From a checkpoint of a small class-conditioned image diffusion model.
Training: adamw at rate 0.0011, 26400 steps, batches of 256.
Rows from block 2 of a small class-conditioned image diffusion model, named by matrix and row number. Rows with one number belong to one neuron. Each number is 128 + 32 x the weight over its row's rms, rounded and kept within 0 to 255. All counts start at 0. Numbers have three digits each.
After each neuron's rows are labels from the 100 images, of 14848 (inputs lightly noised), where the neuron reaches its highest value: "colour at peak" is the nearest of a few named colours to the mean colour under the peak. Only what is clearly more common there than usual is listed. The data: numbers of one to four digits printed on busy colour backdrops. In brackets: how many of the 100, against the usual share in percent.
# fc1: MLP up (model.blocks.2.mlp.fc1.weight, 1920x320), inputs 0-159
# fc2: MLP down (model.blocks.2.mlp.fc2.weight, 320x1920, transposed), outputs 0-159

fc1.107:136182096115133105113104043128137136133140103163116121173142116122099170150116094069090137100161119115102153103068190105151123193153115128137155144123148139182131165114146143136107083062164113169143108127174124140120115026089111081134101130172125133106089134082131140150177125150108131209093151112086110108154135171076142134176043103112121098115159077121070124099134074118131115102055093128205149124148122109095175255186105180129141100189147117161104129136126090107064194126143148
fc2.107:104060174127118160135152088138108176112105131107131093138093154136125208139101149153118166056098150095113117131140165137151133107076125079155086143117142137170163131112105172104144123177176124107212142109215089137148150130184144063193147151112169118155110145129152120071128149102138110166148115130084088206130228090188140145132163149131180181081123166104140145136109114139159181051173162088128141109163140157122133175088138154156157091139082131129116083195126120162060093193112135
colour at peak: pink (49 vs 18.8)

fc1.415:158210156164136137096116155116133221171171108083169191116156123099165148095113135117148164121117083135103079138110108134139138061091139166128114147134157166090143124146118122138074156111116151166132171139139136134082104160175084150155077131149127154106137133113115098076128122125130125201109099093137139155101159116122124121132141146132179118093116151122156114167104123195116126153155114148086095093102088094122173136127085129132117172163163164096148114110107142109077155170126135
fc2.415:109154100082112140162142115164099142093119043145079179116123140131206130124144105143156184105147138104118109113098126122111149141102111120116130108132146157083115143165127129099089083136148187124235085099142114079192156110099106164129118146104164153103089118112108098140225056085104137150133135129135164126080111112159166232122134131119141148164076151122109080144104149150129131187128140112114117056132108151079147091097088096033079135128109165127139090155113109146093130127148112
colour at peak: green (65 vs 2.1)

fc1.431:134156094112077117112097137044137162097182098109115120053132099168132135121111109133101145181099106106141132130135190149155095138135059115119144160116105150062118085196075119169125103143151158121173126141105109110071133168119151116092092137150103102103125113137126135151153159135130129233107117094110127110137131197111125134088097126121074092118149093134123053060142091071134128100126169106098082150123116069148116136107146158158139115145177094105152142124115095125147120107133138
fc2.431:108184136162194162161130137118124068053079158081102098119126133168107107092137143132128160068119105086135118114114123108167074129023097087160081148152170123116136159174103094081118178116145104073146115149089072122157066098186148094126203134118140129187128141180128134161140132144131111105164115101105106218099158083130132136118128089118167120122092119094112102093115130122183142159138148073143168140156094173106126141104120167122108082153118135160072085167139115122164117174142135
colour at peak: grey (56 vs 27.4)

fc1.344:175164077126168120059138144101139027176136148115161161083157162086093123201118125145104123186128128143101168150089132155144134163175117180144141138093114151069121083203102111120122144135148133104169078099127077067066034172112093128134156159144157120135109113133098153084132156133156111103129216052103128157098111115080118198120126148131124080090123168116093096113142067170139131122167195171167128099152112132154070142158109111177135173126132076174150102119135103154130093107113130
fc2.344:130160112130137121122166101118168199133088149158105123115155094089093183099124172038117201170097110107142136066156140126151126133154161172080102124144112114131183168154147137136130106148100148101246178112151046135098096104135059095132121127128121181171064081104117125087163072144136119117119060165122121139108122167149126113174137120185184157078095127135166099090131148140179137116059126133147102132153188140114144084151136139180089097142105148148172129122176132135151162116101202
colour at peak: grey (73 vs 27.4)

fc1.152:142150088081128120109074097089113151127122124153099141034121159129086121174110108116120120144092115169170133122107121091233089087127151076176104130219112124121110089114066140106129123098114117129119145113104185116134095108164089149122057090105124111093167107134108138076115127132088141151145180117135140077132083145133114255113112122140131156137133125134102142122148145089216159172112121069109088085092100109162120160134068104125108205190108045097104108128116119177124159040145142
fc2.152:097076134109147119092120113140093104182135165138141143118128118113140087162139118092121037142120115098084135144137106130133149123138151138129140133136137062144173108122133147160109098079255120118186074144092179138166163118134136101140000121145104112139133092106122159164172110148164105129114164111138118145151112202121171060124125128120125173136150145126132070077114145147175138063109145080143111105134126176134067122136102104149104103111065130139144105107131179137154115168101135
colour at peak: white (99 vs 9.5)

fc1.403:086114212067124131126117169120115111118100135176175073064133212092103138083108164131113072215101097111109142120108152136131159143139092155149110122092058139110166106143054143123143177173109091128123090194128088168077104162078166145109171119161187141077124148155111140080163149143112142117152118152155125158093142056101140132181141100156140064106121145156170122163158111144097103099139149131125153047122105148153124121165066176111156093147164156102132119130116195132140116117161128
fc2.403:070087161099092146089101146104153109194158169127115114145069161134118111130157152111102182137110156152149130116152111149152145125073129138111101110158106109146083088110126105159118137138100103100116132152120104138168087113150088081149093113111100098183114132116118173091114058139184138118145142124196154066113143123107097110142132127150198146055115124146150149100193190154152184112126122137132119114102133115098162100116111070186117094143064109133102098139097159151092087069107117
colour at peak: blue (49 vs 0.2)

fc1.246:148099112073141135122129112143147127182141105091163088100154187119169099116088123075086087137216103109130149122082132124130128126048089117158128140087129111115135135126096174121121133143105135138087143148162084137130209113079171113112121105145202061143169214146091156154191138130202123123133083146125099225135090132104121150141100104160143113102101150044098112096083151086152106093125116114120134128119152129115119103175114105167103165186149118136149113158118164137140164104118125
fc2.246:094124156106096130126107132107148162149120107115125133151191059184171124102155075087169133072154107136095147115147130135146157115129133159124124133079082250110106090143113140151141090163169127171124119135115151112163085123081138039159095132124130110081115088200146124111126074133018044153157107142093059058185187168224101177103119135172118121121107139166120188119105129137099087195114125124151115160160171116169143114095172158139116158102084145110095104139152099191118129085146167
colour at peak: black (41 vs 14.1)

fc1.565:164104130121110148097121141140215126179135125146131137157164210102195115126148115143096143188120186093142190173109104102139136102098100083031114203055118099119064136132129156159134126125182126161158191179108171110129100095114102052151084153138169103204119117129150128130110151110150131118101097146134126119143113112105103102136151125100101192125106124138136178122212128090145074146110178066120116146139125101103061122169097074138082188110153132110111132095102086102081158171123152
fc2.565:096128101156158134114105148114171208155096106096110180161111096133121023112105149130119091126128070177155155089132132127084136145126126100180089048188097077135141127110140144144148090122114109156169119098151155159111126133172037197119124116122126098149132132112078154090132070179118096096112133110104126090088116083158162168147103100112151186075107121178114150077158121098117166185125134153120132091119102148176110119133106112194180099177086217117132155142125154126099145126125124
colour at peak: black (41 vs 14.1)

fc1.658:118140156124228130128142076109129130152143143143141112183133137118124168118119106135099105108157124149126115137017141071134119099180170167150105114120112140159139142083117150116092158066099124183122132118137139153170129169094108114149133154126123146126154095099103134136105111121121111120199121159098094130111162040146099137239153134142163143095130140107073155143132119192116139108114129125133124135126134131112096214223136097151103120114127174180177123134101127130040171144102121
fc2.658:137129141133091136096094155143129197132177126065078124174125125107129149151102183171107166147069129118133129181120172143126185121193133089138096094117162119119171093079140165124145114134116131138086102141182129058069100132142187143060110127134069174121093137191180097123095088127121125142167139110136093117234122202157120137106149098127085087167124174191109113129150077179140154168113069103141127108142160087140158110087113117166119107147043130146104065116130152123099141117123156
colour at peak: brown (83 vs 26.3)

fc1.655:073141121137133138114105107109105134085094105166116154098132140143141134129165098113123136128142130151202096073101111112147107107108134197222168131200159128134149082130109109172109119088069187107169188087110199097128147117134063190164101105082125093113156098129108059105155155140112148127112127141135134134150165130156119169142102139133169191077095133145083123093108133093133118163108132095135124082139076100140142177131200077138144166128154064072105131123106117168110095112154151
fc2.655:122141140119126126136119141141130106138120132134135119139082142191158086144102124109103148159136015064120149166129180161094108146158108142142123132113043166147133144121130086154110103135155074150191137098121157117149158139123116076126100110145076137175058083191105115143158100165104111139117130084141124115134100143239153079090136131168119166080127135132101124038127154105155116081108108121121121122102178161093141112127140126074092129141089137109141131121138107115094102203065162
colour at peak: green (30 vs 2.1)

fc1.16:147154115162118145131158131137112072112080134113151091153118139126125140148136159151091082161155111135093156123110165086134148152132077111133123130127100150113104158071125123145133078181128132112109129104068098134142210105116148140127131126147165058119129139171157104042168127144147138078119150144152129165112168048087119151090143111123134100113093123193118100152115117157087126091155159157117157146131118138095128079214163168126194165140202162147200172103123122116158074129147181
fc2.16:128084145093105133129110155092162165145134190148148122116128086085080081146132145162109067137156122086090134104116162129130140072165166044157136124092122123151108150135125134162117151134127158066081115117150165117189112159100131043092126127124135191063103166210136151093122154125098135107177136143137114121143179178075161126139100126106172111084118100041125142122141167147103113080159082189092113135142115143125143098100127150167127153144105075138105082144120142126136055045095124
colour at peak: blue (33 vs 0.2)

fc1.67:183166199180114126141130128117211186124123121061188053136167154143199198081136189182109180080146023079129173139120132136125117140142121071171163099182151162128110122144119155122117120123111162112153089163128190119118148118109112085140021129126125138128098165110110123170175123142117131140123089150138179146108097147113087114133121118134141068121160120047120100182049123110152092104133145087141139144138136118113111115143204122145160138145169180115121067147081169061114155134122138
fc2.67:147104168185115107144111108150087142130128086186183163135165196106113174147159081215101032112134107077079089116137135137128123109152159123197129158141101152141153119130098137172139161118177126187154105129115133117136167116093137133133100139119105111151078116111166088128127106050104116113121077116155217200164133073089133159131126137143106149209139120156124086140091120102166193064149114165118090183133131127153069149142128132084129156053185144121100158142150124113133138075126144
colour at peak: black (69 vs 14.1)

fc1.739:118115207165093162135081061118154209121135119138123155084108128119148105016111095116134166176136182084127108145100111127134111096058138169141150088167130109135123089144099142159109131076136130161091152062176132111131174125069151105125099132096145172059126088153108144127135127139155107188133051131157138133147146174155139111123161140124147138109108129121095142151176162101136053174107114091146123127109114074133143150102139100177139050149129158099106112123136132144118222132160130
fc2.739:127129151162166127126124136075157087140154126149166137150119108113152158158106146126170089175177170126126092190114145122147114124062183135137150154088120110147150167094136104141124155047124125151108115137013082164120128128189126160143149135146078105158185141110133101113140149172147087143161184144111146105129134092201153075136125091211161129096136129079118121133079112109143138090127158127115105120133157159124110122130135141149099132089188131147155139099063135126152220065158140
colour at peak: yellow (41 vs 0.1); orange (35 vs 0.1)

fc1.95:132118182105112133118099124093146076176145144098115117090136163150113133065134169153102080141110108145177119124112142102156144170145116121103170056178098111101175083163134124096105144131129118122053149153086130109114059107121086146126133150094126106203099117128112157147070113165122165185127084094120158121155143107096079149148131126121083140113082138134149108071192100124144098207128162110137130138158136118159128173148082100120165122089132173119152123136089108073118180088254147
fc2.95:087158117159102132177121157137071109157139099162172147151185061067170182126146105129111165106110121128117127115138143133090114110121145108110146196204135193099074134128110135156138132139065170142137074104070141120195088125146227161144122140120135088071118132155066140131170071165104165118109116134131149093122142151109124167091133118071153137065132135113125154094018140139133145139145131114098099100105114164093174081154118143073162151138107171130079178108156089154113122145134091
colour at peak: black (45 vs 14.1)

fc1.97:109126156111158111166165160118127134158060164137138139096117152135117138111128121136163126133079145114114124141186075126148093199163141111144142106148155139148110173135141155144118150131140128129153143103087109160153134144122167136152096042150141114121157116088105152131141127122170117074110121086195132113110144102143127121255154057113143121114132152139109120120140119150126146144193174111138119121173183033117099246110116118155121148102130150111201148111113111136106120101115090
fc2.97:115156141125143115072086113128139166063151179063022128135140165125084147180148099102149193069172116136105199123127141096145137141112097105129092080130147114176067109139124167140095110159124088202107165178136073082122189117125123150106154112125111171077133064122125120124080124150145123119110130109118119124074172132136139099125158120067070200179100154132118155181101179085144124166099112073136152116163167156132083137137120129132156159116137088151107078126147125137199157062133175
colour at peak: green (57 vs 2.1)

fc1.557:109130106118163128011125104097141170129109131088143176061113125118095118166108092110128114228095098126187153142136117124151150155130114227130119103149104114132103122149104142111136158151116143103157134099046074118058053144170115145127185084143126151094088102157139168069142180160121088105130163113142093121123124095120151140151119103140204117103117123150166149113193150144133120209136210071127114081122101136124144140131083153097158159117169156138164153113106145155141116123109147
fc2.557:108146100116125126065092179136184174082124102168119116128152069173117132140168089142118126113149111112128135067125150135131120155147111129168110173118114115132204154113100102070161128135122086167133113157157138140148156140103172068133179122101104081165110107158099061050063153188141122131157126123131115099137097164111164062152146139141079145103169145087120089121121158157077081002141082098126152112134103106094124122115099103086129096136122164113093120124116082113109099132110090
colour at peak: cyan (47 vs 0.5)

fc1.473:111157132099152139025115096137162177116117119147141145067126159103110121125118084094132157174154092154135154158122150112147137101070127078134114144162105119152103084120101157132133143202118136125121104069062125079074070133157105204133134111130103146153126121178116086023133145144127110130118116145133157119129126101090115129133158112136155139131119113136123121139152165107150113166155138115168127115129075112125145137178126096094165180123124120130077127120114121154138143157148137
fc2.473:137115102199134143088130133104104152168146093124144114132103153147121142150191094163144093035145113123177091070129131124117159126137129071151117106050079104142187139143146073124127141168102090119142218159194223157124115135124150124128168100103092136140117146167163107063081168179130127136163129137110166086090097142067174177117094123185122119111137119141141110128094152120072092129133128162115175132147142094154181131124114139089155124185146164126110117186093135183146103142100107
colour at peak: green (43 vs 2.1)

fc1.299:143161138117168147147087099130133074104229067156088081112123102150125134141111173103128201097097131154110180117134171136134212145113128130102098136090151135093073180204135083124153147136134116134154149212118069140152120122091138126086162161121140120123125105124132137107144131153162122144103146194125128161115138135072137133171095128105170118113143114127187136097099175133138165096112143138057132111093116137106108110143096163162163132113111090164094103132126185124098106079090169
fc2.299:102098114145103158209162136117114093136086074110142120086105116018101132106075105050133119106108124115122113121114109145142151155063157139174156171182100156126104069167138146138135080113103141102148063082079192139208115108124125159119189077139099104058146144105042071156187116062170190126121092104125149138161092155133190133166134155121116102188138115147112088159145138142152116098129098078163101136089125122128141145111148129078121113147119116101168094172175137067106141124148132
colour at peak: purple (28 vs 0.7)

fc1.300:155220131088118119117105078118118131114178107123130099125146156120166120116092142071104104174122133100113136049099184139132100114135146142078098105065130148115124130141100186132116125098185112116137087125098071109094175124079193059093156154100153156172039159144138055115140101172070131140125103108112053142125141157129053097138134142153141139116124099104070134137077058099166128112113108182127119115082134139140189166129161069133153174218167113117109108127122095093117222119167126
fc2.300:099127128119097172114135166119137160122095103159117159126133106155175146108119108123105119139065164186085067148138141134153080124111139166142120138125116182123128157143077116174079152127173175109074178073166149109126104136165077086108149144087170137094137112145162132172103157154130193156151119127182105114180142135163136115082141147157153117125139143143163149118083144147150122140163169085151112164086097149130128173118094115138123188113121124157079075158151129121100105097074142
colour at peak: red (52 vs 0.1)

fc1.41:069131141153150141060112173100170022131135109141135124116129127158143125131145145155070141144125144146142133096138118108133126147125080162085118097098211100128093129149140106121130110100135149169174117104101115128139091159140149125104152128108149126116128118101062126057182108139090127113104115197158119132115102119107122136149109087119169101136122095147200106139150155129099128125122152131122127173123105155138114151184169197134180205121127146150072158122083128098088053099116201
fc2.41:133101170102085192124110177117139142130133164131088101136111143104125196150110118129111209069113109166146117149126118110168159133117129191123137146141078126133061170119086147073155141164100139120144115148235198158184106098109090171125136110185132118114167136085110132057086138105191145136084120161112107126091080161056139140115125101163154127069109082157136140139106135117164094140170152155117147108147166112132126056098159164106134170159091131154178160097118094112107108227152075
colour at peak: blue (72 vs 0.2)

fc1.410:102158054105129116142131145123087046129130134113110098126119115154108129214088143133087068212170099108112133101115176155141110145158110209227122134109135149102125130105126115135139183157071160127141027128149039125141203119101110126115172127138152113094101139144123120166188140131138092158128231115166105112127163101126127220133139116116108133094090176124188112148119116148144116114159148191121142101113141141095128132170189144167170153062104027135142157094142133148149079091076146
fc2.410:159144047155138172145117153098125210106067084162049084113165135127174083106162149068112172164097065152094133090132137122186120152153145141128133146181120089111123136120096135114127070132094125134129163152130111135135162139121130089098174098128146155125044114130083116145068097126082108137125023136111143111112077125118096202160120127112140146102143141097143140136153166129124110119151107174116182131098090157120137101149118137138159132129146143118140145121111162110102089181086074
colour at peak: purple (48 vs 0.7); blue (29 vs 0.2)

fc1.608:153156127136138135143126186127139141101111132168142111038136156118130116134105111126163124174054171139150164096161180142129113168091124082107112151115101142121132186147099149107108123141118112067129136182163117030069131207107109136177161073099099102144108198085071117091130133088157149202090134215118125147097136148120129130174154099118152132139140132130106110126120205095147126128129113100182111144109143085131162147113083095155139126110122006114101111133126099145121130164122116
fc2.608:115120105127092157146167141169125115079097146000121176107118117172097101126139133121154156117207097138095101124114166137117146121105122157152062174154020151122136129160116151101152124111128110141111162088124108148151163120145095101133165139115058145161122130042138173136148116104092165124101151118141140097095124104184126084173129123145066135111080127168128146094214151153114136137127119041124076110134125105090061139123116137155135117179083095121114085166096145114133081165111109
colour at peak: grey (56 vs 27.4)

fc1.306:129127146112139151133100097109160163139113046132165154116128115121143171140100071185092113142132198072152206090109140144144107126115115118050145082083097107108042090140133077160119144139213140128084106145128101120129105132094146094134068133099160125162126128169136159118123108124108131143130148156128165139111169091085028150120120120200123027121104144118168124124165134144146085083123136161105132103116117159147074140155158155027112171177179194151123179168111077140094182121096140
fc2.306:137181080110143197126126137084196140133139202153076166122142142166161196113092053189114156087130128151129067140143098133149127112148137134108101122146209115107140128127122107127123173138125118152104202110107108118090140113209168174165089136145094175137198144182125101117036103131134119120139131118119063141115132108139131116146110094166093144131141153154130095184121107110146087132152121075140065081117148092166162096135161131147187125107193126118112092143135091177135137122096152
colour at peak: grey (57 vs 27.4)

fc1.316:078127103208089126140085154131097102115129081126143197139141121180125138156173085196112186183128102080067089104074130114153101097147154126144114118082188121107169076143136112182112064121131174139131138089146110093139149145150152143140184176078110173148097097181126117115067109137144118099154162107123128153043129095131150170093144165140124146116127149109106093137084093126111142070116118162171151119121116121169215144138180135154146118138123137127118088195117108182072142101178136
fc2.316:123194137105134159105125142119140132142131151144096149164108113074178169139048090120128112099122139139095076111147136127115148125146183139128109162150188126104140121142107106159130145101146084081082136082117148163119084128094123161145158148132183086121179141135089126226114159128178100152106149140151117112135116086074100145071134106144136140085171108120100149158144111137137139182150150101128151134134116196078166098143169131130138193135140158136149119147127133170106224135142155
colour at peak: orange (40 vs 0.1)

fc1.470:163078153146158198127154066112120119116106152126097177117124123133146135126131118120129140091162127169142110124030061074141188085172154127159148126145075120137132079175149109201107157146094145130145185148135120134158093047119137113179181121150130133146124192177081136122125128131149110157169139133103122164144123102122109177144070150132120119131080133104115099133169137111130132116112163119063119109164118144148139107181077090131148132105130179097171149140105179144085162071134149
fc2.470:187143138155137082172112114122182142043164099048037161137176172124149093117119123176137078137094166164109142112172042113124141111159082153125083087144059135168056108166130118070129086091114137178064102156130095105126176120177137135184087114149116111155087129171128149161144170112121139127152100168131109142137137229152151132116123121097164123187130145113111128150102114148145110146161087078152128139125137152157140083070088069205137142148077104136139038142133103124137131096102086
colour at peak: brown (58 vs 26.3)

fc1.174:132149147168107135096115115103140094048134163093173165153138138138188221085120107087127134148149089120118081148128117112136085141204122195119155103160161172112129117118088085138141049064131118161125170105169190131141101111133055119144106078160107129162158085135107132111141145137145163116115103096123216134135138117098144130135067134138067104115112134144105146191108138129131143114115129130154063096146092122131136159152170163105176137108121167155139147065091090107099121057151128
fc2.174:093130119099173106105114123101165031083129154139082131145124167138108141119153159162097072148139123141110165171109137122141141179064134147076130154147145039135162140089129115146127149055105150175119221181095065097152146136183135114134150157136092136129149117166091081153093173144197173119136116128113070156132202180151133131175091146091165169108111110158138100083135124126173104139129136158151139122145118117120133115110090087186112130125125120095139090144138139155128162131108142
colour at peak: grey (57 vs 27.4)

fc1.391:135192112035052137089124111116063105163115138145094136130162067147133120155062073086097106141156110138238104151119136126138149125105119125231116123155154104121165087161148122140116120082091109117146120144135111106116077126110114163159130123088132150147110115144065089129167131176145181121100149126123146119176162099097157185140144106134187144105024122105152099109126130117182112231105143154144109123132098137121157168162088118122131147105166036115137085098106106137091121127136157
fc2.391:185113103138140138132133116134063117168141118187184147133167135124121118119105212098110113106100065015109117154138118113110129108138133080119169168080120152121116152137130129068124087123148114139130164134120091146085120135141128111121063134120113046111095135126071173149152114144113155137153133124139119103153134148131122074118119143082057123072113141168115121112174109117145098050118117134134111115131127085193130107128075130087099113147148112125126075101156075122128124101123117
colour at peak: white (32 vs 9.5)

fc1.738:106161105070162118135142117129106133163128087088108113068189137160142132160155097108152165132146167145075129146163126152156123110084169133117128126070089120144127104138115126204093100127127096047132120154101132113149118035131139151175149139106110156129081166154061094136157144134136104140119168089127138139142097146069141195152148126158157074128041167170144153192091124168120108101136090151112116112127095179143142138118084068085130155086128090106172096163130148157136093098165143
fc2.738:157120124188071112080121108118138160057118144143143144097138230082152175156122144100151128085141148046091119138140080108118142131113173171127174087078163154120162101134141107156117161123184125140156184096116124110181171140163159132161120145145137148117114077064181088120114079071117076135134157145122184169056187172140176104127118103153114171109037159128108140165080111141137099078118155101101127176110092092158098109119128056178121141136163143167122138124158133117179142172146118
colour at peak: pink (48 vs 18.8)

fc1.722:129135177114147105072111109100177178107094123086150150105205135107126195055117139153118154114093141129184074167181136094120161090161099154103126113130132133143115097098141102107156115150113123143114125090043113127074021131153128093071117103159155131158090117149139180083093114117168156092101046127124106090137131110158122084109149121170083116119109141148115185112152139166204107178123144089146094094130096130099149155168067138150073129124164134128098114157000135151109137155120134
fc2.722:096123139135125146132106134085060109076132101134166115165126129117122115151147155151131127155145177197077101121155108122157129145145119073133150184125073150136145132103137168140111137176087113051148180059113135144089000131132143189146188116117160128126186097146176098224163079093100114143133178151123118066145107076150099105125122128145141072095141138088128122073162153119124139104161162080136086164117121109114174129143062128124064101111156119143109141114142114067137130120126166
colour at peak: black (40 vs 14.1)

fc1.392:134058222105111119143094132132147141121145142112182090102161135106145224056108083144138114132144102112127118121048143159133098105111154088087148160093112112180126132165134160140099161095126119171144147181157144130156144128086133088105128123129156219152158083160082173136125170128140132087172079168138142136135148168143059113223087122156161145114106053128164119140140149150180026132141153138150129037077110121149102147140141094134115080177160158129107105126103210071064152107138132
fc2.392:152061165131069076103114190089105119112119113123122132129171157107099155138097070125126139096162095177147124138180084117130103149178134169129114093148129131162117156091141135062128077155111127124227114166165143185136115089109134196117137112108088100138127084059136108111119058072140091099112157101170113056095122181140119134052112157120130135117188122141161175092166156127098183164119180130148099074141217108111126162107167140141103071149115093123101130147156129133107135069125140
colour at peak: brown (91 vs 26.3)

fc1.266:060236073168137142088114109116187124122139121144111138090176148127132140114157112102116131111109182140228100113117141142129146117119104162004129119099174114128102120125093098136113132108091133129158115145082111108099114119109135104140108100121143132102058130079134072101117114174162194137101091129156069095131151119130146145131136121155055069040116128184131119163115136115192121173096121165146130086138093118088182143104205108073077102079209115104122093128097147118137116103115154
fc2.266:091151124149125132150155124136089114151125127136089082125142097131095120102209101114152112181140255182095157128124127111105144116126142164074120148090170123135118145130137124160137063093097231123126126136099176130091119107115091173122147118134144111145129129144158112120121117074143189125125133116120115177129133131098164156140142136167234094118108152056113189157229146129163175138154137148133174102120129174077107172118170117166172143133094141129155127067099195159136091087150114
colour at peak: black (88 vs 14.1)

fc1.289:131137136111062157214139100137140165158118130125108133092126117114119133132111094155134163144093142112147128061125146146128157153111081121120114168171115147084135127172149090103099181000131122123142079121146122094112105123121097127152139108131161145155108163151113092192089192130149136079108124078128133098153111171096113134146060135165084109139117089101078135147160048132146132156189186132070168173147189069114053127074107113067129188121142142086141149124140116150131129129107107
fc2.289:112100108132126164085123134137141022172150154152078101127166134132126139127147172083092127166195136162093117190109121136123101135090119135120138114131144124127069124122100088153150064160120157169147180075117119112120077131067102152122138125133097131068148171159158158121133113124128115124111140133141129118116143202171122153138102119120070079132145104131118142162087154123097154077203154162142222142121056050082176113092093138173143093138066170118133162155144125086112155055114100
colour at peak: red (25 vs 0.1)

fc1.176:103132114045106170113114113114113128161146084141143105138152176110142114139104093120095114111137139208221132124090124064135114122122101117172119105183142129105128104141138130145100109131066120095122103088119133085167072100142160149123099116143150116229210147175086105114131123134172100104117115145156176132151128098085104165147095090163129210086091108143102180118183102108163116193078144158081075074060112110147188127134132107054126139135160144092111099110097111091107141081109165
fc2.176:232173126102122115119152125136142101156073098139155216144114087116142120138077101099133159127110139095124163145148117129104114112150130073086106096083120187136128104153090136144108051111138156109092164122118159179117119117153092112179130119119105135030106163119142177132138126086118085118115162110161169146119200134120158100125153106090129112085137135128132155139159114126195144131103148095135118087119123124203110151134135114147096115150122131144111098145210133098119128143150122
colour at peak: brown (66 vs 26.3)

fc1.751:157151156129099148093129155095139107150178139068143166152144203123134109097159140185113118179119099163174127129117101100150133124143119122109096145132059154109131112150057124154124110121139113128060132147150113094073060093180095131130163119113150112168068160143161126128080157141017159101147109150147111172167119130086152146148133120114132189114127119076137126160126114103112086152078118199116154108077130149138127123154107161170178102134147145126115140156086115151130073105124142
fc2.751:114138103128169132130105109108144108117089146121146126118135152151073187146110170165152162167153145054151081170110117129092179119140105164085171077187042186133113165106130138138141119113115108163125153113111092124115158138143149182142177119176147119143101102134070108083105104130155172090173149123110118056147120125160077107120138131126128144076129126147130171141139143152135151153156241136113111143131148134095106142104113123083184093083069123118108148148099111103145107105089108
colour at peak: grey (65 vs 27.4)

fc1.744:050114098181150117148111163094169033137120149127125080135152121115161130096088200103081064108162146091103128097116184118134120156169117107113123185053129123107109138144161075126092104122176143142120073120100079130128184134171103121123122134101144071154105140146110059140177134130127129160149048167131088123129094134106162109126100103160107096158112145125153077137151126150137106062113161178121146116136143161075145141160130133119154118146082128155110165125068164169143056064126160
fc2.744:170142080109112095165124146131102128110143109126118156126081178119175160134147099166119116081136087184147115113139139137165160120110147131153196164172139148103103119138134128107130160155174150161118152113154194117123139128115132144124179140110056141092117118165133178166069124101140079137115115113142142147109169122153088098101127130115080110159089119122125156073091108125091100122120103134087115099136162124137120163145058152165113136130166160131119103153094129048137099171112121
colour at peak: purple (84 vs 0.7)

fc1.761:153129090114106145114079022107107214136155105137127095116136138123129147158104124084097160122137165116086156129110204126142139187118116115108167130108172142146126147070137099130153116078158096155054104175168149135149137072111139083117133101182113154104094142057102114146138158159131155214155166125094117167139118192115115138143057066127103123126112115157099114140082085127142096105093069160186078174168114134123158239219070164074142126151153110130110099142131111104083115148118117
fc2.761:103064164109160176115123111135128136143158129121163125144125160147125138138146132129106098071130114138167110141156177137153134108118165068145103096080164147127179149120156132097142093188162135100159182054187118171155142118109078145142143136150168143143097140077149141111098113164135098107123145179065143213089163097146151121142201141157197242063125130111107153125128136124121121086183098117106148194111123125117198177094155136153137109123123112140163098155123178155058118126100126
colour at peak: pink (52 vs 18.8)

fc1.168:135136131147179139138130104130136051090119136161090123110138122121155113136171179128096117131124148174107171108050181124131114175167140153089110077087088174032053104175140079097158104130169141113156100165073081094134145178093143121091142081134145144064116116082136128103103142136140120123124142068179105185074129101078126126101192132181115108112124229149128079131154104158090168079115136127086143150177135139114152122189120164147144176140174160132157102114090146110119093050106121
fc2.168:105095148125111112178109132112154115153160086102149184130112149083061091090079176084174166152083140085124132095114123136135170135157141128110143109172128130111155136094143153142160171124143146115116174107161109057130085120174127146117104112096119103120175064111055178137153105177168134142136144093141094179195143119119122082169114091093069117118125149122147200135138158121126105160154142096132120107122156163155192133124104167123085091135108108080127120177184090171100166178135145
colour at peak: blue (33 vs 0.2); purple (25 vs 0.7)

fc1.746:113118136135099139108135128147115144114128077161163102153138129117091130160094142123125130147125042108160124057137179125114171137131098150168164255087145135077143139139157116126116164157118161131163077239109133109107138105131151118135144128151138140137143127139146125084115158108168130086107167116130142100111087156103139168137125101152164101132076146114096066000165111128145109148200131087119112146118144072138076131128174096093140050131142108099115139135131171138108138104122126
fc2.746:131086174123118134138117139101158093130108178115118132144114145104086135099143097135148182138151076143119143148127149129146117149121146167137103117173068116157113132123134135093123187133048122108114197085089119110079135123093059134109143130143109071171163122188128100143164070129128135101135087115147156142140075125193135139119114096095081083157123141115134068106059111119118118119130125094136141151110131113116100114153205155064124150199115147131150138159101183166148098173135115
colour at peak: pink (40 vs 18.8)